{
  "input": "log_mel",
  "win_length": 512,
  "positions": "rope",
  "mixing": "mixup",
  "optimizer": "muon",
  "max_steps": 6500,
  "batch_size": 64,
  "epochs": 8.0
}
Rows from block 5 of a small multi-label audio tagger, named by matrix and row number. Rows with one number belong to one neuron. Each number is 128 + 24 x the weight over its row's rms, rounded and kept within 0 to 255. All counts start at 0. Numbers have three digits each.
Before each neuron's rows are labels from the 100 clips, of 14976, where the neuron reaches its largest size: "top examples" is what is common among them. Only what is clearly more common there than usual is listed. The data: chords played on synthesised instruments. In brackets: how many of the 100, against the usual share in percent.
# gate: second MLP gate (model.blocks.5.mlp.gate.weight, 640x160), inputs 0-159
# fc1: second MLP up (model.blocks.5.mlp.fc1.weight, 640x160), inputs 0-159
# fc2: second MLP down (model.blocks.5.mlp.fc2.weight, 160x640, transposed), outputs 0-159

top examples: the note A (99 vs 29.8); the note C (86 vs 29.8); root: F# (42 vs 8); diminished (34 vs 8.5)
gate.454:123120065138120138135080137176124143172079080123128125157112154138107122144136114141117142116122133119135083149174129153094093122110140110118151111097108138139172149138126097138144126136161155141112132137142090124131110124132159146129159132140149115132099130097078141150125160132178099106183134120098158116172128114165108147127136137084134080149145119103127124091140134133077127168152162151123167122115158153134141106110102128117152086118157146133108095132139118110077134086085113
fc1.454:122120131121084096106117142124126131123124090126099096147111152114136123121133100106135106091156151151103123153142178117069097131149134139097106120134172087135138128180145179131131146137124135133138153134132132077141156110138150158080140121131145154168085135142158140101157165133109099128111131144118135118092123118173067122139136154134125128144149137113126109112083077114089155106130144134089110159155114105123126154141113121106171126134160180166081136109156124118151127098160174
fc2.454:101132144124118138143142155164094082127147094116098100120137179112117104133117109141121133153101135146152109076107110100152150109130117132088094103133167138172141129114152149147095121137144130146099078147081104125100161141138088133166151175095155135128109104120083131142106138132072112101131135141122104154081158144115150104137147161118083094119118138150131087142134109155162131156117104159166093171167128129129153149125156117139099107114112129097116142112108173109125086140144122

top examples: the note A (61 vs 29.8); root: A (26 vs 8.7)
gate.80:132145120135153152146143126145150127126158119113111116122141122084173124135132120143112126116103135148113117101134127125123123136107136156113080153106115099111148134126086128126095124104110133195195180130093108117142112117140103172123144170138121172152130145060103099119110103151121143148156117125150128096116098100140095150119170159139090097113127120157118166156138166086114114141160138103090145147144188046140124146142136098140143098108139162130127130140119109125143141111121152
fc1.80:156125141103095148133113119170172141066144129135118143090145113170107143154112106119138153135119147156108130098118153131136138146169138122097123146129146159149103198108075094124156104111110164089118113132136132134088115135109121123142134152132133083119173106136135125159129156107180146123090141111134170135103137108129128107186094165101149122144122131123079099122090130140129109122125095128068090132129109082150141172127131143108146137160132113105132153141119159101107138162122154
fc2.80:159093156172139157136113140121170100140136158118150124122125187122113165147152085137128082167146101161140139100121144117146132120128157130125102120060114121161136114126080083144146105147100131132130125152145087155119126152135165108127156112077134097098127131125118122124131131148143144150114142156142142133162109139137098151133136114105107120072078126104137130165111133079109110144110113107104146197110136123133117110096140088161173101083086107108143115123131155143126135101138146

top examples: the note A (98 vs 29.8); root: A (41 vs 8.7); power chord (32 vs 8.2)
gate.488:047151118146151116128147148137135138091126140132125085104082125123162128130140135145146155150085112139111177170128152123116104147117143126093136100177145132126133101171111088123105134170093129152136174128114122151121123146114161154117114122135108152118144135110149131135101098142127115126143163107129134087076122094125132140151141141143094119147117118155116122090137140169148114156147133144129138168110094124156142182125175152113097114116093153118074104155125115154083115072109101
fc1.488:112136144144153074150131147140111151136122097119105119168105148126134098142153138095154122120098131133171144171119123120141090155150155093148181105076154164152125140104160176156079158110105062093117129132130124128140138109119150122122112115120144127130112106142134092126134172124138118156103140129141128129135160111060108116118110112109112128154112104153110168103096184087184124129100151132167129135160131129099119124140135105179107121118155119173157106127126116116104128153102136
fc2.488:128122101118112080118166128147116132139132146144116118115153132096172138120082121124097146139182124091108136132106121114143111152169116133182155114135105117130108096136144103106122159139133067125139122124138114139128105067162144145137083112097101108141129148120128158089136156132149145145099152119154148065121147121095089149081100118125100147172157140112102110159145164135117106105139132163114170113115137139095087160128125148161124069135181127151136106112143130096151120149135119

top examples: the note A (91 vs 29.8); the note D (66 vs 29.9); root: D (55 vs 8.2); power chord (35 vs 8.2)
gate.274:162101119158110147102103156123121166164144116132129127148123142156159068149112125144125121100107129136169166159146134140113094102150137126112141107154057135157118111132107119108096145107113129132171121134111082146130115159133130133110168107135139097148129145083111135117143125162085120172134131097100126103134163147118089129106113106139121138118154152161147151088152102119066139136132172116127143143129118117161089114153104123084181115150120137137101100080149100140141091080148112
fc1.274:077084094184124090168143126120101147140125101135100124142137145117143101094125159088112158129110065134103150153138166144177113166099140144105094146139165140139138124127152116135142109109137147137079070159116148103155109118103104133127129160136126120131143142098113137123126109137142101145121098095118129118107144113106139172109156122117155073144145133174127144140108141137150154154141175148122139130127129120167144160131119134078110087133115115147137106137152175133139127105119058
fc2.274:129133119147123117129117113142167091109108112121154127105141149116100086101105133063154188120071133074100139181122118148180133110147115149160135133090111135130138103088122090168135135113111117138145110120145129086088092135128148110117121147125139159130147125088172166111120119122147141137127165095111141148089122094129150157116109106145164134140112162117108079132104112128128162117135122151083142168163138107138134160136073149123112158146150123147148109116148106126142147128172157

top examples: the note F (67 vs 29.4); the note G# (60 vs 29.4); dominant 7th (32 vs 8.7); root: A# (29 vs 8.5)
gate.35:155134132109122154109157153180132101122152117093083107140140126115121121104178149135162160120091105154162100146132131092134105141075147151152137145127117119110149113134145145133111116139112133132122161114127123154062116155138117167113095108127153149123102132157144101094102151152099169106116157116130146162151134087100134094112162092113137102117121178118149145113182151123101118126102109095138132125133139102147160146095164104153080100143126155142120106098101117115144133111093064
fc1.35:132128184109144130122120074115096134107111142127109136081148139117141162122113136138143134099117158140142139154136154103138128122143087089105133134147170090118169157150131137135135161168169167111113123121137121101132135142107151164131133089148146111145126139155171080134136137126104128128129132081097126100149162152105090134139157159133146096088119137134156144088129108103142128085134146128103147065146159115138165078108109124113089160140078108122149169118181126109109128086125126
fc2.35:149118127126132107142168136158130092134105145120090121141123090131093158105158180130124115133158150136123107141116086109152137094175119136156149129158111157148132125123171146111164110160128153084135085117093168175123110101120163118148099114114106070086126160123164120127168147101083144111112130146105065155112118133112145116131124128157146162117104127098147146116118120134114092112149119124127116103153149119149122084112123157128113071139142154095148135142109128138116175163120178

top examples: reverberation (95 vs 34.3); text has "room" (95 vs 34.3); text has "reverberant" (95 vs 34.3); harpsichord-like (36 vs 8.3)
gate.62:133110140110157139105113147143132066132138071105115146129108122085158188155138135103151148166133158157126123156152164119142168138144126107144126128112116112149135113154108096111117152098085114138178116146121096153121097156115154112151125106143092071091137143144108118165112150107157145096126136099117124113085136099137135105100139158142126115147137124127139107115116103149109092161115150122132132105082127187146145152113178101125134158148151095173104099084148115097119119145124157
fc1.62:116121123138127115145104134110166125151119089142087130119104100140146142199135095119146125121114135130158145121122101109146158185168108120108096142124100096168115064146111108103134096149124166083140148131112112121122109127101095117103110110120128150136074134126107178118126143129181132139167118142170130131160115168123120130119140090119093108128132159154128118096122157110153146153116113135114112103142148129139133183129150090090093109134161193167100167123121131155130106129153129
fc2.62:137123079152142124152083168138068125131151121102122122149148094153158094191106135166127104125125143121102117152134147162154143165163116121101091167091116132136133139140133124132091112143102122097109126113141139172143107095103124079090103143126102161122086122108141119117083133146178138163131115139130134149120118174138135092137126126157115137150107107186119094137145156121094152108140104136132141129161151139114132153106144156114154129129083132121078092110101145157130146127103173

top examples: the note F (87 vs 29.4); pink noise (37 vs 7.4); saw pad (37 vs 8.7)
gate.244:114149123099124142111113157156167132106108116111099130091127100136143094115104119121085145088132131156168139118126153130170099086177117104135124090133129136162114143165105110139126115161157140143114168119103148083107127122138150103107114130052129137119110146084181094143104107145152114104149135130173140099109112163140131132135121164120122170110119110130138102123139133133110176131111100162168110155107133099088100135172144138105128156134136131156130104131096101173108112134167172
fc1.244:132075091160126147124151112155133146093143156119150111141127188141111120101127131145106152144106127126120142140163118129109125137107158128147114160123123117092124130085154161105110156164084147120055156078107143120136088099116120172149142130151092153152161104148158085121145160118147107098135115096113171113120129132154141131107111135096162128109150126134111173095065133130109117118128139107132150113103102153108130125118109133106145176146147185120172110118160148142128135145098156
fc2.244:109183133143082176156093152127155117101146074159180122116129112107104134145120152106099091143129140132129138098120143153088098118117136164146133117125157148126123123111123149121115141139125125135108138121138145122130148146119156178153111113076089110163128139121138094125112128085118094127136119131167129148130110165105137114126101127156166113156137126127171091116151122145078142132095133108181161097081113171117116146147130092092142118174131121146148084136099147130168104116103177

top examples: muffled (low-pass) (39 vs 12.1); horn-like (31 vs 8.5)
gate.296:103106126149129108071076131124153125133127116177129149090092125132151143183133101136107125127137162159112152115121126111148113136109122103131149176112124146128156164169083131137146072134131136162135144147133122181076137143091137101147122127168125139113110140126131146136168124155113116126078107115126123139114095170095085100149142098158148145165146127090096155127104145127101121122101141182183151147164096141133134111122115125090106101119118158154133140121138123162113135084115126
fc1.296:113161105098135156097134101112157127165149096112134126144120137087142113134125109161171114160108152153131101141175145107106119133129124130163172142157120134131121159138128096165140163126110137137140096109104117116150117090116137115164095147156129121110145112123155142086134128106162064102124121129094103132115111115143161182083115154114129113103085129143118174125141128107104098137117194101133137177140121128112132106123153138159152133109134078162109113171197112095107122136115136
fc2.296:124156115110096164115153130119166168106130118115155093131165172157090142109090138123133148144112131095136108136126141113118090177152097152146109086148120115090099158188133132095139067097116142065128208134163123157120137156119119099117122151087113142133117125116164118119095108118106145120124100107139174135161140132156153110142105140143118131132115133148142151101128133144132140086110119113177134156145143120119142085174149120108156139129126121091142089121128123116109148150135113

top examples: the note A# (84 vs 29.8); plucked string-like (38 vs 8.5); root: D# (29 vs 8.5)
gate.449:128123154154126106123112107200147135129119132121150156137137129136138134121149129121113093157154143179099171133145165134134109130128128100116112157099106111134111138143133119121107160107112097129128150076191103159123164173184088155121164124143101086078111120112145117169127129165134127161113141134112124057152133105094106148120109161129164122159141107132114153111144115135062087139100132115134094112101125129135082120138122136138106137125116128139153128144083130159163101157119142
fc1.449:149116144101133120170121110125145156114139088159080138147128086149101145111109144104110170144128187130120133118139173106136132152139127124110121120160114127162142143114139146104156147122100162159115090120155145108123159152129123120110135141122119127136168122122115127150082121100182145108137120128104120116092123108172066116133122095134123127111120099123118116173125145113123099156104116167104093085115171142116171154115116090144109088101090105146185131082135170110096178133129112
fc2.449:138109127123119116124103101102146110139084144164106161117151133135132128122117102118096091128133144153108121097130109095130129143132143099149119142137097173121146130106125122123096151128171124126100089141148088141111151123143124129120107129132128120113151147195109139157104138115164158133118140105138160094123117098147128110118145074107107124105093106116078116145161139115121091116163110165128117099103139116175138129199095139117116188124116072180131136112127204119130149103106089

top examples: reverberation (86 vs 34.3); text has "room" (86 vs 34.3); text has "reverberant" (86 vs 34.3); piano-like (30 vs 8.3)
gate.594:116146119121098110156137165130093111103144106074099139121102133138113162173130098071116154133135157151139096147145119130160129127088133111140153126124132152072159128153132130130104142163164167145072143131099114132111158169105135129110126124078130139126095149103108140115084105139142115140125111119110149170170170110159135114125102133111173151120140099155142165082049127141151101146113129139113142138160175109120138124107111148118135129140111117170125108099141120111107119115176124
fc1.594:128099145101185108097124087119130119146139148144137124143123056139117115135150094172101129124146124157139073101109123105135155122185131121106158132152156128143152150122151166106145112102149083156177160120138121144134116118121129153156093141175118108100147102124117131157145168126112153107145135185149112101110126098102125119117114150166152123155100131119102100103196116154115161125137112141126074101084172125114105151166117135103148120110128113111147137123123132149126106157121108
fc2.594:127129110135114139111102110120127135148118102114142104127115151149114168112178132140137081097087101139102147116136078139165145124139099149107130159088162153138107151112146120125176154154103132080139166108116145118128085095143140151129114086135106136106110137141087118170160171126122086092126096148136092144164144117120124141147167093124122112147159185128135141116090129112144103124100087177095130160134140132096138131080130114121138118178135131165147158107146178105126154139127121

top examples: reverberation (73 vs 34.3); text has "room" (73 vs 34.3); text has "reverberant" (73 vs 34.3); the note G (61 vs 30.3)
gate.85:117165132137129138078131163163123131132144111163125139088094157100102130159113083120138159122153102102086114131156159088136110137146142150102151126179131115098148166142081127156129112148163171138115149111106120106138129145099161111117165136122133128167111146124129105135159142153090105100127156124138130147109130108161159074110089147138135093123157124166128116114164117117084144148125123105132133155125134147094147135126112095157131056111156145075131129155124127135151083128147083
fc1.85:153125165067137161135150202126143102090118137118109153084131118096091133174119123109150124092169116100095105114160136136079105104133103174138109105182141108120131141131147140134139146144114149083098114127133144158118103135111109115124102179158087114148143143125137110093123134163124129120113125102137105132107124122138168088123114128122099125098120133120184179145134135127138153143132132085092146136134139151149142141124166099145119116174174154090160155125149129142140117133139096
fc2.85:151092155122138139148116122146157136102142137083103134117141138123142142139120165131109106115095149101158147102137127143152146147108139103143112151123092136128108070120086084093135148095128114143171122101100144139091102129107129112106113141109156097109105139133144096083138134123152078096126086163132121076144110162135153121176157168109136123121149141131159164170126135191138127145136145116137113138125139107161182140170138144150116164119141094165151090113135169108082123119109151

top examples: the note A (100 vs 29.8); root: A (36 vs 8.7)
gate.225:137157141104166062086170141111120094125199118177158184113136138167135102152179127108133147153103129128095128130153120130157110150116112128145140129142119088114087119100152085135096144103118147165123130128100133131143153146142127175085136133153131093125150137128155123127072074139117127099101145162104141140101151126133137090124108084144123144137159131109110133122122105152097145129125122104121104169100165170134115139111112130118140089135146145151150160120120111111101137140093112
fc1.225:162119125149101162168105137132139128097121134128098145134167127122101162150106121150161142141142157155159090112093128111143098117131136146051100119124091137173138117163125142131176132155137127123115167106104167134155103133079159127085134122135130178140125133132139098146188113134092121120159122122143143099089163110155082105089124137131152150085084134162144131162169105107122115140109116116127130110124109120149152097122130131096148159115093125102139135132124179152131097114101105
fc2.225:147128144110129139097129174127161114130123135101172147154165134119089114152134130099172110150155128142134133121138093084113111096173130126113097160134117149164122155129128142121143105146127133083121165103152190103132144155081140161136204117124111134128166134124138145126115151138064127154164139136129145115103136129142114087102116110114159132073142159156093131156101114131109123137183111153111133099114157128110127091120110091085171148097099123145152137107096123116142146112131124

top examples: the note A# (84 vs 29.8); arpeggio (82 vs 49.6); the note C# (63 vs 29.6); square lead (29 vs 8.1)
gate.98:182170119116107101124168133149102148112140131133113132137125107121163133139155121137119138123102095133119121101104139146183155104132110100134123119102127069112110138098104131134141126143125144174121108139125140100121126174152124130112100099095134142157101105119187134138159080122106149128117136105213143125123150112100095154082114160165140143149094097109160128151121133126091161129170147107114123111157133084110090146105122118098091132160158122111154156133123075099144147142139111
fc1.98:089164106138101124136095099128148100124090138143170121111144111085142157188151142072134182124105136135143168068155132143102150128124116106123125136142091151108118121147119092128113122141085144157099180164128161130128118152131101116159115131128108136135137111128145123116084138186169118108156123117138094126150086161132115105129137140147107137101161096128133130130083093130156098117137157161092145100106110168151092120080150153128128121125140087129125137115121111159125161108114135
fc2.98:122164106133165089101124118132134149121124145123086131115109130116153076149121124133117119140159094163105149161095151134126136109083134127094067150146146142144149099111115106093162140093174127108095123098097146156119111147170080132145156102113139150075109145129102124165110167138133160097148098141125124131179161140125157119123132105096116105160125175132128148129142139106103117138108148155079126127098134186143102100170130135148136130113167104148117105147121150117170155118101122

top examples: the note A# (97 vs 29.8); root: D# (47 vs 8.5)
gate.606:134166114135121128075164126110156146098164102167144113099134158122149146115137153137172157125141141167131137145113122127148089121141150119100110120099194105124114151155129114127138116138175132106113167156071145093163125118125104148132138112111117158145119097117112136117154122136111113132092148179140129070092155062135103128120107131112085119171138098161169097124102152159122110119142099102120113130092127168110124136144092118132157122075126129119115145120150143136153179134139142
fc1.606:101155163105127117117117134093136110171119143070100166124138065133089142148139134146115111070173177069130109170117136155147115068098164118164133122113113085104140121094121153146168133125145133124153117144173113149138168131093159164153148110184146151089138102094136123152139157127139106155097110097152135114117114107140140154120112121095166163143116105136148121110153142118123119135150114129117132133130141144136131130168102105109117107118142145145119113128108135098124087103104127
fc2.606:069102152092121121127132137192111150129104146112069141137144105139095130126145094126103178097111129124114163143139161153125136133119145111128135157124108157143149124134131097151151149156127115085135117121100130125151141146112147120111126130129123137126099072098110111160106155120123119102153170112160104113121135068182139132100126142083081141116147086175142117156098147093177115076131119106094072124154126169125147157138117140105108111116101161148120133121127095136135143116111125

top examples: the note A (86 vs 29.8); root: F# (26 vs 8)
gate.235:120138114118145147136082119143144167140140122166129142098146161106131153122119087102167153102117137123094122157124113127145166079124116102110150105128106178146117114113115101142075142107101090130156123125127163124117061179174144154150156143112119130114127126134094148120147098135184141094169124094136147125147121097145125105070139099139083135142128120171154112147141186141073135151119124135129135087090132131097088138150147106152094108141125114147124105113131132158122132124110125
fc1.235:124112159127138112087136139171140098116085127114134134131086132154120090119100135113096116143133171120125123114147134157121120132161120143117146157120157139100134136153126099119164098131142151173141166130144104128134097081092170169091110135197120117143136110110134109123059114110135124146141134152106115144095079176118158118123099138132126158117161162122070115120128116111129131103156144097133162169163090118163101118079112142141128151131079134112125155113087147109152140154137130
fc2.235:123132140141129120093104156116141074129167161130140103131122122104126135128140133094128081140160142172150134117099110100103152063150129115089134122125144096148122173180136111102156142135101138166111109139109145081132105162132149156146090165160127100151073137097119125125114097147180113083124093129130093129168117110103133111113095147180158157114131099145128120107140079110136103110117119162130120069124143174143130126113108103161114146121116128121144117117132149147152136148114158

top examples: saw pad (75 vs 8.7)
gate.505:094117145110132119082149133156130121130131137127120139098132161125125098124138117142120129126087123090136135154102092090119126084128107122133145092115109098106143103170141168097151139190127103141130165135161161150125110169100143088129108116138167182104150114112164104138157144147096110194154149135148134147153133138174191093084155097112143129095125136146111137085123111120132109117125142135143187128128139113133109070105119127110107134127146138136114104117151150131141146082090122
fc1.505:156132139144118123119145140115134126100127157160135150123139130121114140132115125133105107159111130129152121135121075101092158074154125143135144174135115120108149134165074126157130106102115116131152130097180151146110104100138106096128141106121146127127112142144113118099152131146136098161106098191126126140200122120106145092127098147100136147106162045116110111145127138122116175135106098130137167129132162160123129100141128182105108173134119167085146125143086109130116142176136161
fc2.505:172123155128162158132126123129128169119120105159144172151116137156137105101110128105136096167125133138160097116124112115146124131153145130064140146120079118140117151165101107146104134101112137147142083117126138129130098089163122110162127105136108111122104107106158105150148104162172152146147124138143150128147128126116171117105135144121043140108144063152138088184115110103161157094116092104122126142136127107144149165124131156155122129121153135102153138138110162100068126113123128

top examples: the note A (100 vs 29.8); arpeggio (86 vs 49.6); the note C (65 vs 29.8); root: D (46 vs 8.2)
gate.209:119109098130165156124153126102121138126125120134114132087107179140166094116111144149129102184110168114122081128131104138149092113096134114124142127149089139133157124123122083127152134127143142136117128163075107119102156144138129110094101142104146138129119136137097189147144167184138080150119123121152146109162163102146150097143115152114119119130107125151083168131126103159152114160141122155103125141095111151149096087142117150122148107147121130086163112168107098142067097094141111
fc1.209:119122120116084114080154142154146109139103108120137140170160095135161147142151122122136109117175098128150148106114133123121133147138088134164112127101132123089132105131111124127116141146123119135153130064148130153146160110135128108169156138141149151078097122096182161109166147156130213134083135115116094068116145116131084122134159094115105110091114131093196115145144154112126119123165101113103139154148124113123101157121112119135110130168162129151120125142144141111144147115147115
fc2.209:111104174099127093113125118111107110091105068105114111147152153135148093139075099128141118098122146132097131154136143101105145105079138105121082103156127180120154157111137169121124127095121177150155101145122138172086149108122121125112145124078134139117105126150126121139126166113110149145122169102115148134124122169122114119126123124078124076118146185133129113159144092144141167127155153124147117150176133132123159098092124134164160106147114121130134125182130153114098127166127119

top examples: muffled (low-pass) (58 vs 12.1); mains hum (27 vs 7.5)
gate.226:146190112140118146134123148103139123173115067102097090144124132147158154169139153139110155132139097163166151139121135134194128103143123145169076145115127140126153118121117136128156126158138124122110121168092154107111155137114155128140077135117123163126121123127112119108089120166069123131087131120136107137117129097140145115110165131126175130106108116137116135139140105115135116085103144119091112121117136130130085130093157158155104106157097109117140126144136070120182140103180157
fc1.226:110070128123143119136138110084114143094142137128119133121116148109104128109126085136144144110110125114088117114143121131147163135134156102121143133089146136129127132161104136165121119064144157120157126074137107129126119109111114111134098149132142111133129114156140119170103137113186112188127165138126149136124151127096178115121124192170134120116108140145113097096115159088130133173123116142158132115162136091107177140128127142110149093115138118049141108110108168108106139175090102
fc2.226:181142139102107146114093089104126144134159090155096137121131116082127149186110151125142154112164087097134166136104080139172121125091125128149109133174141152102093125129133153137126104102116062117123152109166124082137140125149169097110119116122086150148128147114157133111117126114176097140140117131109114148129142151114182126108124156064138120159123148120109128128150117130151156107160142123147100133134111100102167107145129142115133110140183148170150109130140086138119143106137142

top examples: reverberation (70 vs 34.3); text has "room" (70 vs 34.3); text has "reverberant" (70 vs 34.3)
gate.55:152130137117118109140127120165136104124132105130113126130112144143101162132138092119122090146090111147101156143139132164108121101122113091138129132126126115108146130123108134078116134155124119143130166154169140137154163136149137166083120122128158173168094136200105118172097087123142159154128116156105162107163135097086128123138145145154108132169109111127094131146091151113110111088194094131138149176085120138116104132124147110108109084137132154108140146083080096137125103163125134
fc1.55:143120081097119070101116120114170124129140101105148142127137104152096204141119153125118153101156185102153130125135122166147137128136128092132158113110177122172102099115132096131132138109119115121111087121145135091110095148125145133119148164137129103143167160134122128120170101111115142132136149095149104168177159160168116107162143131120120151134140116163132104134098117154052160130123105131137154103114133127091144127153132124157139094094160155105123126162133113127103133093143107
fc2.55:145111072107136118108103144136131129114116118093081126106128159140091095162132106126118185095151140119154163109116141148083129161157113111167137075127146142106125161128131099117106110099131127143142178143102122146149116142128158138090139202136167149114105063132138130104156129126117129142091142107114140123160132134127120149161118146119161129146142079099114118136133143121151116118103169101170136112142095144134131124139110155139099130189176149147127121163149096162144145095136119

top examples: the note F (73 vs 29.4); saw pad (29 vs 8.7)
gate.153:108118121161121098133135154144125110138154129183136151148116149109103112121141120112137155165117117168113109147104143138150107110170124159145125164174128095113121150145105140150113195126111127142128126106122096131127071166081148139150187079129147100152145138120094123152153140097155165142097145116123169128121099108112131118151130124115098135116130128136133116124119111115075118117104118129141113157131114128133097064099142158104139109176108112161118109166075151115168156101080115
fc1.153:144099143100131132142103140151099113176091106088107088128176121152107128143155129171111125093143118083116093132142106135158096139105144127134147135120141144103148157155125130105123155133137139089131117157130163139128151107091092127105106165091120144128086097151189169128125115168100122120119110140106132118115121118130152110140113140102170117142108149120151109140126198103164064143121106143131135145119161140146112097153127082132131157108133155133114099134131134197149080137146130
fc2.153:114118141152140143121152128161087122147107135093088131131168113119142102097147152118103144117104089152101145153126152136131134129117155149142171161138084153130124157144114147086129141159118091057129122123093198110141152149123101148136160103072157125110136127121099123094118087111135122097137168142144162129145111121082131140099098115167124156146109119158129123165134102132144115103116117148127154095130089119110175130133163145106120162137160135131112098137174144107109119148079094

top examples: the note F (59 vs 29.4); text has "noise" (34 vs 14.7); horn-like (33 vs 8.5)
gate.375:159093205120104174138143126160157081111152130122117124137115126080103149104149131134126107168119148137097158124153159115130135127124121121126162140152150135141133123134135125144104098111166131151138122160168102083101166143117142159147133090112161108118139125130095148097124123117079155135128151128104166190146137113118115085110108136106125058124069159129105147145156151137148130107155120136110118118137123151108122132117099176105174144139101122125136118136152111169122127152116073
fc1.375:136146109131146167101102108144141118124179152118154113106128138120180075137108118117165115154096126134128125138069135143102139112075109144111104135125156106120175168151139130114103126102121105140152140116137123117132102130117148110101113119147086095133124140171148102129121179146142144115136129126142081114145095147139151149126107175114151136130145144129095089103064159116105134089134160101118125111110106182125140132120223145128152132163134151109110152101132106128155096146131133
fc2.375:190158126179129137151144113156146124095129109125103086172123087111128148117149142147167130143099094082102113111147114115102136092115099098152113149106163076118126137093129103136121138114070177112111114137137155114103128126165117135118135113111168112138147118140105116130135185098138167102126127098129126137130136183137133163151060146102164138140148143093138158127083091157130165118161115110125084144146115106112115142132113158136142139128137120156135137113099131158102126133143159

top examples: the note A# (100 vs 29.8); the note D (71 vs 29.9); the note F (59 vs 29.4); root: A# (42 vs 8.5)
gate.624:119135130090146124185110144141108128135083126191103097109143103186074120101154137125092139119076106136131139150108169155157104120149119080115129155098080167122101143096140157154166105112098164116150143108156096149144108175133092084146107135123137151148136111127170090129125087101140128150167138148128136091127123134170116122126156121109137144125111149167124130160142111117128136133108151136159143130113117141111140121180097136136111152136132074115102140132145120119156147125126151
fc1.624:141113105127097148123124133158133167106129123153105154144097116141131091119092126139169108166140120111152130126143127089153105156116147144158079157127178117147146116098106100121103107121138129145142124113129131111093077148088145129160150135142108104136155118161102104156101106169162136130127182133115107144104119095123129149160123136107102171105160148166159097110092110122123147141153095130054104123116130150122150117130136157079120125097082166131173140152157129082142087138129120
fc2.624:104150094123091140104129139133134115196123085143144150129097132073134122132129169159094108160118103097134118139127115125174147128103152109140129093101134129133142133101129140136139108109143159096064132186150162155114101094125132133184117145117115128155154133139118129138149135115150173080131145144108131146130149118151120080125084155115077107140111143149075133162105107095135195119166143135127120130117129090109147113112141131106152163147116140132142124090169137153115149143122139

top examples: the note F (69 vs 29.4); saw pad (57 vs 8.7)
gate.467:089127135131170143140156148172093166112116142102055165134143157123175097097153126126126141142112135154118151154127132087136076099121127126131147126128131129179114128104076121146099145147112113126131066191143149105075145133164095124129130117096148148157126139109106094085113129153125141124156159126136147073125152105125135125162127127170148143071097131137110142138116120087100124133124109149152103145150129160119138129119131129130140127107128157102145166091119094151133135104136128
fc1.467:130099154092163105116147093137148117085127117139108132102120135099109132086148166130136122116131148133107105171125125137148140145110076108120087110178176126155150115134150113148118085139147137101139163105090103158096137142104117131147111081166087151168127125128107087110137156127122137152167169125140121123152092134173114109163121141178135129136158127118143121126103144107153115079082084120135124119083145149154168086145178144148120167161131140119117104147107149128134139114145131
fc2.467:115146136120153103086128125182140085132100154161111138146113099166127140094151141112128157129126148113079128156141172132107122083146123108131114111164141133142130118100150094161167088126088121092121159131111158147125156129143153104141142082129096118131139136145132113126120102170153098189124116137152105158116179158113113110172094134169109121109126105125171142128119109137117142081141109150161137100130141112149139099108179097127107168109104154113126129147135123126126107143056128

top examples: the note A# (87 vs 29.8); the note C# (64 vs 29.6); diminished (39 vs 8.5); root: G (31 vs 8.2)
gate.308:120133127112131092059127132128141120115111151156113143150102111197113108166110110138137145099117156137096109099136107094083150096128148145144146183140115130141134160133129095135146110102159177116164123157173089131132143131138156171150142112144156139114123107128115124123148144117083113102145116122095109132157152138166149141129121170116099096127119143150122164123156101104133087109107118097106138122106108071119132137155141104121112161147159099056145137103093115170132124119147149
fc1.308:136143080145120143087120136119129122141075089100112133165131084172125114169103122131066164144126162150110100118100131094089111109113125161103143144113151111137101157177127100137128126155136115113169154117121143153163140122107154134178113132106161141089120102141122111139172117157096143132097161109121129098153118156143149161133149199141114119103105129101137163103104131116145122136072136104112154109134113113146160157157116132132096169129151091090141139128128119116124120134142157
fc2.308:164193127117144159106129179128125114135141147084117090167112109100140115147142156147122104158113148103128089154141141138158106153151127192087082087116160113100116155093119124128129144135111143140129117122144144141156109120104136088075114126117111116120128149168111119138097153118106141130111157141169133162057121128098146119124129143139187125135107109119106141104132116135150163132118116097111122128150153099116141149109113142162129159147120146133063127146149075118136146079141126

top examples: reverberation (69 vs 34.3); text has "room" (69 vs 34.3); text has "reverberant" (69 vs 34.3); clarinet-like (33 vs 8.2)
gate.124:145092149138130128156099104144106121147156111088165142173075130116161139127150110175096114175062155150111098139169102141129115139111104116134164106126117138112146123098155090163113162129108085128154119152148142132126127132100117129160133101140125117153113144125088085161108145157136164132118104148119145144149145133141107150116122149134097117124100126109193082084121152127134127099081097137108141178168102140137150141135136104112119114139130156097119113114132118173140108140112077
fc1.124:147151138098124102145121105158159166120111091136116140180090099126123089157093130156160142118142160104090140154120167101119112148125114134142128131166121125113132148199131132114155120130125085089126160078123105094075176127135128098135114085145125165155120132157118085133134090151157106128138113121146131113119122146162092136090121104135087124128150162150126158133115128117148136121141088102150167178134122160153106151162119136126143146101145135135123116120118148104078144157095092
fc2.124:146120166172109101125119138152091094156118115083104135155153121114150131123129109114149122108187101182114130124110128115104101176164132077141144140171151144166133183145134126163098127124102114135123146102135139141175117137139125099102127122105093138116129120114134142125149110167119164116162124199132147122096110111137115114115096149080150097129117114123107127132162115143115146133142137154139127113140153089122118154136164086157116118107099156147115063093116150144129154082118091

top examples: the note A# (63 vs 29.8)
gate.282:156117124129131111145103121123142115077180168137120068094109074135135075133139114171145117127161151140140135133126150127129147123139152140165148147132118127127121134151106171115098150129128120136117149120181113114088138094115112172150136162106142125144128080104129159131104164146087129118146092102147187098125107099118160151160101140137123124100077097142137131149161134181116160142140133137138087069140132123152138076129123145138091078095119139132128102138121103122121138125113118
fc1.282:155127121109133127175095139115151117132137148116105135118116101135097152094156144181103148088123150155168079110116110132133129121162151143150114150134100130147141136098093147087111178107148114114144105140096112144130132118128079211112121151117136157142148086137149166135110106163142059148117131102131123153137120159134114148130127121085151155130146086121105093161086143150099115122113125156140122143170159135169138115097079180110128133114139124122126138127126137156149108115161125
fc2.282:146119174116111165127091151145159157142134137119105099135137120158089175093136109128128137087126145099103112120085157119136093106146169075143147160137096142108124145149107111124088137137104069117125106115111106112108117122141108141125100121156149084122160146116098164130123162090177159147128136167175116119127146135106122111141121152108126120094119122160109103144089135122150166096085163134115122151129117115134154085107103155119155117168138134136156168118148127130083163149125078